python train.py --noise_aug=0.01 --spec_augment=false --hidden_act="gelu" --parallel_block=false --moe_every=2 --optimizer="soap" --max_precond_dim=1536
Rows from block 2, named by matrix and row number. Rows with one number belong to one neuron. Each number is 128 + 24 x the weight over its row's rms, rounded and kept within 0 to 255. All counts start at 0. Numbers have three digits each. After the name is the row's rms in percent of the matrix's.
# fc1: MLP up (model.blocks.2.mlp.fc1.weight, 480x160), inputs 0-159
# fc2: MLP down (model.blocks.2.mlp.fc2.weight, 160x480, transposed), outputs 0-159
fc1.53 098:171122140091138118115155128131117141124158145099168118143155120150111114118134162168114146137121131152132147148144133104129159131137103151143143127157103102118145168127111103145107116111095115122213165104117101106146191120091084108141136104149111133103102142155145133132116109106143120113149136152109122146143082145115135144088129126159160117174112057132128129160156117108138156117152139107102156149125145169117117119158072151139133135183147114101167151179092154124124143131107119
fc2.53 124:086118112170151159172117129222086128155122128161116128134159150116148142139094115129097137134108116075138167143148144119127082145101117146077143125111133128143112096156089100126143160122157114134121115147068141131170155107157073167112126127086150129159151143119131136125140153157134121114114112121111123153111154116101109108126146124127080162110106153112125099128130097122136123105115127146136122129137142176132109102128169093102135120130133128104132065152131103113154146117085139
fc1.54 086:187184147127145098182117181141166115146143173103144103158150128147145141114152149120165173099117130159113138084130142141150103110108140113123145157146105132111135088097120078141123116125123140143121112132178152171141102152138105122138122145139135122138105119158160097152112123100151112165145097141148113117094127158068124149164065142138120132127157110107155127109128123122109129121149166113130105117140142095133136098105111109190134097120111110127103118145078135101121117136143165
fc2.54 103:108072154122141087136142145115142128089146150169113109107194163117134133115138140158119136155142113160141134106106123155098114129125137134151153190131153121170124145136145133138134145150098094116075130169138131131110124157129139098088151125139182102135087131196110154119139126131136146139158131117127111124125130118114141086177127171118115132168157135109149137140134104128150111106118108168161110090155097158112131135105141122126101103125143112099160112107158106100147116181187136
fc1.56 098:129126138130105070116112154097131146152180165162141086119136149169105103132177165097168153116118091114087139133132125168112126114111114094125113166140129127089100089128116173137131130139097159123136117094137111144136129159111100164140133150096146124144126099162166116117153136130113103107125119157134098145119130136150110123121159141142143152159122159136087140102091142131145151148088153103154105118166116096126117129128111042108131156093160102119103108133160172121152123108129143
fc2.56 097:131108129129126133154161154113124134062153084143081126149155085098120119126154124141101131156160172126143113114151126140133096096123119123147170090146149149137096119115135146093081096139143096147115137106153136129126127098115113129095133157124165105161145128106128136105111099115156136147129092123141098123155108118085117114160177114102099092113145132109166139159155129130075105129159118139142113081080092095148147135128145169129098145121151123083135127134124128079147151140155186
fc1.57 097:109115145162136215134122118142091084114122097128116143161137114146087143113153138155106134130125114129090112118137144113144126111078099117127164136123127145129156114134120139191133144165132129116131124134114133111139149153136136112146137139100148149117132159126124168105139126095105126133143121174101040144109126144116126079173077102154106106133154136157153114158119120104124157119114128121105090099151127152116135168130140097156147151121112180141103128114078147153156134110071123
fc2.57 124:091118088149121160118101122118201156123132130154099098132154131134155123142112157123078136159151095118137156120183130156096109088121131147112151124103157144092126123174121113058130106132108118129128116110126139131132126111120082134123128096152136128093118141117068145108134121165119098142149116104119172078104112144110112142099162120117122150150110143115114139109138109108112106103159116132133137090166181105126082116170094120126134126157156081093109123132135177123144137133156144
fc1.58 105:134119090164100125123119106129128118099147117112129101083110114145130156163135135114127166088170119146125148103081145093167151159162134131098159145128135109089148148144119162163155120105108132091147124120103085105085149119109137123154114138075162116122128122169155132124088147171071132147118143129172109108132139116106103133130170115096127107137099136081136086141138126106158138102103109129145138154144120127137121118128125052084130120118105124108129104111128145116153187140085128
fc2.58 107:125134078107114129150120093107099141156092091141098118175123118135114099094128083138118138144107079158150137142134121121123088110152149150148146165156125105148093126141175108147118120146126120142104129128120135164157140116144065149108132074097131123115123150111157118110147131136118139109151139147124129129127161154142141184164142160133102144110119122140118085158151088137175136121154162183093119115134109150136110148120133140111199121116178089105129122078102154108142126128105150
fc1.59 066:156103158120109126112177124118109123172096165129107113094110162089170119105128133124160172097137146108099137132129133142141144100113142109131154122131134123102134146137123152147169107128141116067125126134118167087210148163138110137119096123110135144092156129122105083126125155130148112070091104108094130152096110147129106115141163125107120174107148125147139115128135133150120129161136190118160141157189131114148140098151134136101169165110114141117117109126111120113161163129147103
fc2.59 087:114094101152164086145127136171182128100156125138104157144133152130130126144130101131135131141116134149118160145130124134109107155130116158111161144097113159140108113135130084104098145112144145145059143123173169138102103136120158149097154125128088117153129141102119157103126149123105156163139155140120119140120131107128152131102115106103178132110092141095104130153142112130140111077158105121137122108118134161092131122127150170133103152128125176114084151137127136131140166122233103
fc1.61 100:098107107156116130120125097132121123139115134071110123135090149134091114121094116085130141179180129112127122182083096124177110106117156157137146149117112136150147146127112105119126172157061106096093129170138148123129118141135154145132124145131153152140116127153142131168099140134103157162088155137140096106149124106126113132147109071156118113129122146131156156149152094122098102146113163097131163130189147123155141138166119130146108143120103150121162096119150126175121103166118116
fc2.61 115:143164120108097152132136140166154168138134115128107130167136149090154148093143118175156103117083106138105140104125127137106095147133126098153148108127104087153107146122104142131142115101143147143103107099138106141131173152146119140118174091133094116142141101147122156115110165137129118092149116110044091119181131102131167136149147095120128142125126170152123102129121113154116141152135197152142126129136087127168161134132133104115186140128141155070127118157136147100128122107124147
fc1.62 046:166139142119162121117144122129125065154102157103120120090109153128145132101140145092137129110152164154105122093149136147176146113159176101085120169128062177114154126173128146106144142153126113156117128156165134126139128130121137141167134116112118151145100111147107127108111122154115102141126142151119105133114157131112152157178128183114109105184131124137159127148119126152131142170134091125142134159172116115115154096088116124166116123091081157149161121148126141110142154114088106
fc2.62 044:128080071133081137126151119123139127107144134159118204099109144120134101133104115177149181117138099133120114142155140100086102122137157112129138105105153123108139120123098118182106159145105163126145095117143122118134137098138108108114097115148157133163102167129081128120105134104163178101130130119122119141125141127100161078139158159155154114121145104155101127089164170120166148134163098129128113129110141113109111132128169127147123126145182134123107118170123150113120108176110104
fc1.63 108:104154081130120088148100112088130154119146166157104128111101121088126099137115110156136120111112149101122157152105121159134177103153175139104160117122131135134123105126110103086100110113101126133144121107126116122095117122109102127121094185130114125101096093131143150135093119113096134128180152107103154141148118104130117102130133096088141123140107140119147123127048094109125137086077119108122149108100143115148129130144133124109135107164098143107137188162109085139085107131073123
fc2.63 107:144128133136103132175104124152094090129125112144087124131171137140166138069149101146135119132132126113110098085131116099149072117143122089119149133119094145110102159159128122108125125170101132146103108151143106117126125127144144104090153121110137101168164106123178189135138102148151148151149123132156144147103122140145093149135157126083073120122112118144132091161130118143143174115149164122113135165138095097138152126116128145136165130122159097098129077147134132139138172119127194
fc1.64 110:110120147143134183147082138131147120147169163110118125110121168152140103122121137123135133140111110118080135114107121149095115153128170123173115109103153105141138125116115116142141145153119140137119127133113129158109109123088124198150150112162155136118185164181122131179115113177145128146169137111108124181140138129117111131153133123145167094164149150096169112102157148174142095169126127128129134109161123131137113150108149157126129134121106138109144118087181180157132161122148095
fc2.64 110:148107128098137138104117126127152137134113124117109159071102070072153197139143123129137151131136138127197146146169132127126126153158135165157147100080122156136135137107107111132119155142137106142124120136138164126128143150088121122094119112120067088120118158108141122083166141135115145132132116103156106142098112135155125101122109145127115135122159126109092133070101137125157099100160118140121085130116097128116165147139127184077127152128146110130141152165136113089159092112122121
fc1.65 098:159162137121171121109147135140116105106132099080117149148139160135146106108158153108167133127120119152131132095084122121158140109156137135117114071150155126140138131114096094142111126110135143106152122126087118141117132141121154150139119123150137109150201167248133140141111093175134117166115126139149132163130153118098132147101117078136144093115131130121163143146091155123158107147166119139153134125086145126117113100151111136167137129150127105107126123155126139132098152169122113
fc2.65 113:094112122136132111123091138128122162109133142127053159145130156152120154134130170136122162156118125101146098131104125118110095154153100152131111147139144125139096162095061141145070113150134103129117123110089140124153159130124119158155126146136149095113144122120096176064095106107125115112105140106134113149119101122118124156123149135106134140120130153096143109063174152138099053095097122137134137173096099132106145126116125105110098125118172130103120107163113119121145121116152126
fc1.66 110:150134125145094165148101132098158108087169069111119121166147125152106152094122107096126129148096147180135082123130108112157136142091131106100102086138139126107146177123149122130123140135161139162117180136179163099077125146126142199142151121107135134106113130109137123143146127157088134115135121108138103128113154136109114132167068121110121128143113149127111137167135117151119134119120134072099131135151124138108088119123144124147110127159135169125147152111092129142167122167085120
fc2.66 121:142112085092181130109138082157172170116149147122085117118130138123151138155116122137124142129151114099137154123120131122100077152161125131136139120146114165121126148132135092112085143166074101119112134102194111138188150121158117104096081123132158109097104140127160136097141109161142129109112109109158131061111148113121164128179133111109136121093162136122129148128098143128108126116124156121127144118133125113127104122105133130168106127165090074129149097127135144114161153111148164
fc1.67 103:106116129113145078134111086151129186129121179101162138133124095131130143142118097156099145131120130159166165096117143102147123144143132129093104140133120143120153126116154111145092134134108102087179095130104088130107139094140110121109109165116118144141133112140128129198140184113106131130136116099133124063179134136125132103132130145109111130107098101152163130104077132144126159088099146144113095144117110095123187097154169095136154155124151152114123135136157126131131095160121135
fc2.67 117:130105099102097170121075130139107093149122108111131115094142126158139120083110125137141105198109132125098081128092110131130130116108122113135130118173094103170152138078122141081124157147163118119096136120172144162138157094168136130089126119172147122106125128131157140128165119120110138132110116124161154192115154141115107119115128155128117131091134156096128128156128142163109124097161177103145112128154101152143179122116140132189152134124122090133126134138154118152111138170112117
fc1.68 104:123124157156084103107138139103164122159121199088158087145093179095113144169102150157149129132143128123144116147162129116124125147114150153170127166136130155123136153121129148160126097157164128120170136086147117125113100080127118137161179139098170158131123141130107098107137150126123078190166127087117164125155139110172116121144137147106121117118149118144138109097194146132124147160133146122160155131142125106152149173109121129129165123108152132116139129138147131138136124104127110
fc2.68 095:108117080144135133070112123170120118125081121105098152103117110119092137147135129142149144124118140158131140125152129077086092137141163126150117116114072144137069156107140135156126131129112137135120150151111191133130140124118140109122121096161153148153125133168149121092139122099153178088139145139108135128075130111111157122177104135136078144118111102096135158103117134125145114102133111152098129138082110143115100159130167125145121088118089100077085125171115136123107104126141144
fc1.69 101:121161115119125150158096152098178203148129143116139122144102104121126147134136095145130132148125145137147106098118145104112150157145159106136103127146103126164141129143155091093129150174148117143179098174117122134120157126120109123118127166148116149138149148167176072134129162114086095139106096120132141067166105107103155111137140165084129123122092111137113130128138132141120147127142145155122104075112149119132128117148168129167140093155144152164110136176167125113151124097103139
fc2.69 128:083112101119122153123101099143122152154137144141124134142151104146095095125147107121135073156092102152098128128098101081118108132101132107130122154163111139163107126081171106122141127173118096120095151146141121139120155087126170122084148094137169112093150096165143123111115158071114171100132129119160106182083125136117139148134120148130120148120154134121115182128131130167130116139163185125140134128143104149126147133153106118149148095081103145138132119134150125105099151172143142
fc1.70 083:097114140134120124181108124132135151174160169124141095134165140114155129113141109156099116119066142116146143176107132154121102191158112133129122122165135146118102167144151131126130132197114144127112114132169140138124115101157140115152084168103132103108086097139148114110120105154124102109112157124151156158083119126120173116125147125132125160124113177132182150123149160156113104142113147137153132119147115091113157088150149099104131166123093124146137116143125120120120139193120108
fc2.70 087:166121110175112097076144136138137150126104090135101144112106123110122197151120120147085162118158134121128108114152133127100121140091164151163186107104110082124110116136140140118100100159153110115144120125147094155138156090130142159083165128136145116153118132095124191120172128151134146122120151108109130143168165122139081111137132115119105104094141092131136101126121100131110125119185120136059132103100122140113138147115143136141115169135131153141091123123135134153139146116136076
fc1.71 111:119123098200101103192137139131064107122162172161136107111174131128109087116138111131143119104117094131113105122111118122139135117129090132113091117176111131100138142153100129119162077118133114144154114137131129140147139127113113194104147184125100114141106168120115146129152083128095091128157163091130151158154150108132117122106120168062156126111107101130144125127146132118131155123119144131151136130147130158125154182139130155131143178140140138141132136164134140151160147128132125
fc2.71 088:145142083144146178127186127124133116148086131102138158101110168121150153115129128193114092104118138137129154143139124098082090136111108118161060139171119143072110128141165109129148117116125102125098088130125136098127090106176116093132088115118111092138094147125115163115123140141129150114110132073156137123157138119155149121113153154090145101100107112100137171128137131112146120127124115174118080116139120120119139107124143157125124185161136151096124140112139128117123162107137109
fc1.72 113:144143133142140208138130170107096084132148152105097135121122124147096152080098140119109138138091174137132113114172120095098139121103151140111113111109113130134149194144143134157132154087132141178131139119123195148119139087153153147141113092132101129118144109124087128144133107107119139166149088144104141161125137127125130075190114106113125131118136140150121114154178143136150157135107151135127076134131146150144116146120121093159119118124103174130115152131128098156150153104115136
fc2.72 117:143170078133148134156124102097112119122118138125166175132142138124104119128122119071096135108095133125141144133174115127092135131109076157126148126111088096138096115142168091108142129173118104116130150150134098152108096140112091169137100114100075141114129137086124138116137111143142114090135160146152150125144147113123178113116138098132124124109150142085100102069119117106123157133152124118117152147143082117118151174144125104121120133133137144116165159144149148097125161210117115
fc1.74 071:117108139123117055135121160124148116146125121165118144165115134109118164164170150163185129091113159141148122139148155114103114140162169132106115104141189129112106115130132126156112141154121126080093134117157121145205122144106120168125096109098123129112126157137150132149102125108179130083114151112139118139109129166106137142149119134112139092159098142140116121130141128128119136116126176116131149139131141139128124137141125145194158106134076172181150126173120135132107160138097133
fc2.74 096:128115101142162115117145129153101107103107108149154152143120154124102121104164102178154137117139109104092163123134102121120114100092109119122142099129128163149142084139137106117097158108114171129121107130173130117064131092126171159105135121129119110129116132136128103136160154161155126176101134158125116116104112096110165088165128157134091132148138116122113157084117127164154125130106109123149096139120064149111056155115140110128102141164136114089144172126136134135131153184145112
fc1.75 114:148208134127143134134154130136103182133139142118144127121112161123095095121162118148102112136121077167125159145125119146115128121136177157123117136142112137127135110153101144118165147138138132100149108147131156111120135126093105074144164163171141148115132093180161184118106099128166106095148144126139162111102123141131105156143123151130149126161138131086099133125163134140114144156114134112156153114141134157125139092183122216156147140131138106108133177134142108141099118118129122
fc2.75 126:115135120127053153142121130167111112124099158162093127133116119124184150093143083125109124125136144078119098144169122084121093128149126112102146136136130148146103167147096112119124134099121088156123118123130113128086153126135104144093105138084141144181152173109107122088114112160118117152129101167184149097146151126118133131135129114094101140136128121109108091153110104093141128112164101125115172134135113113139089109084141158150167107120130135109162087137137159121143174120145132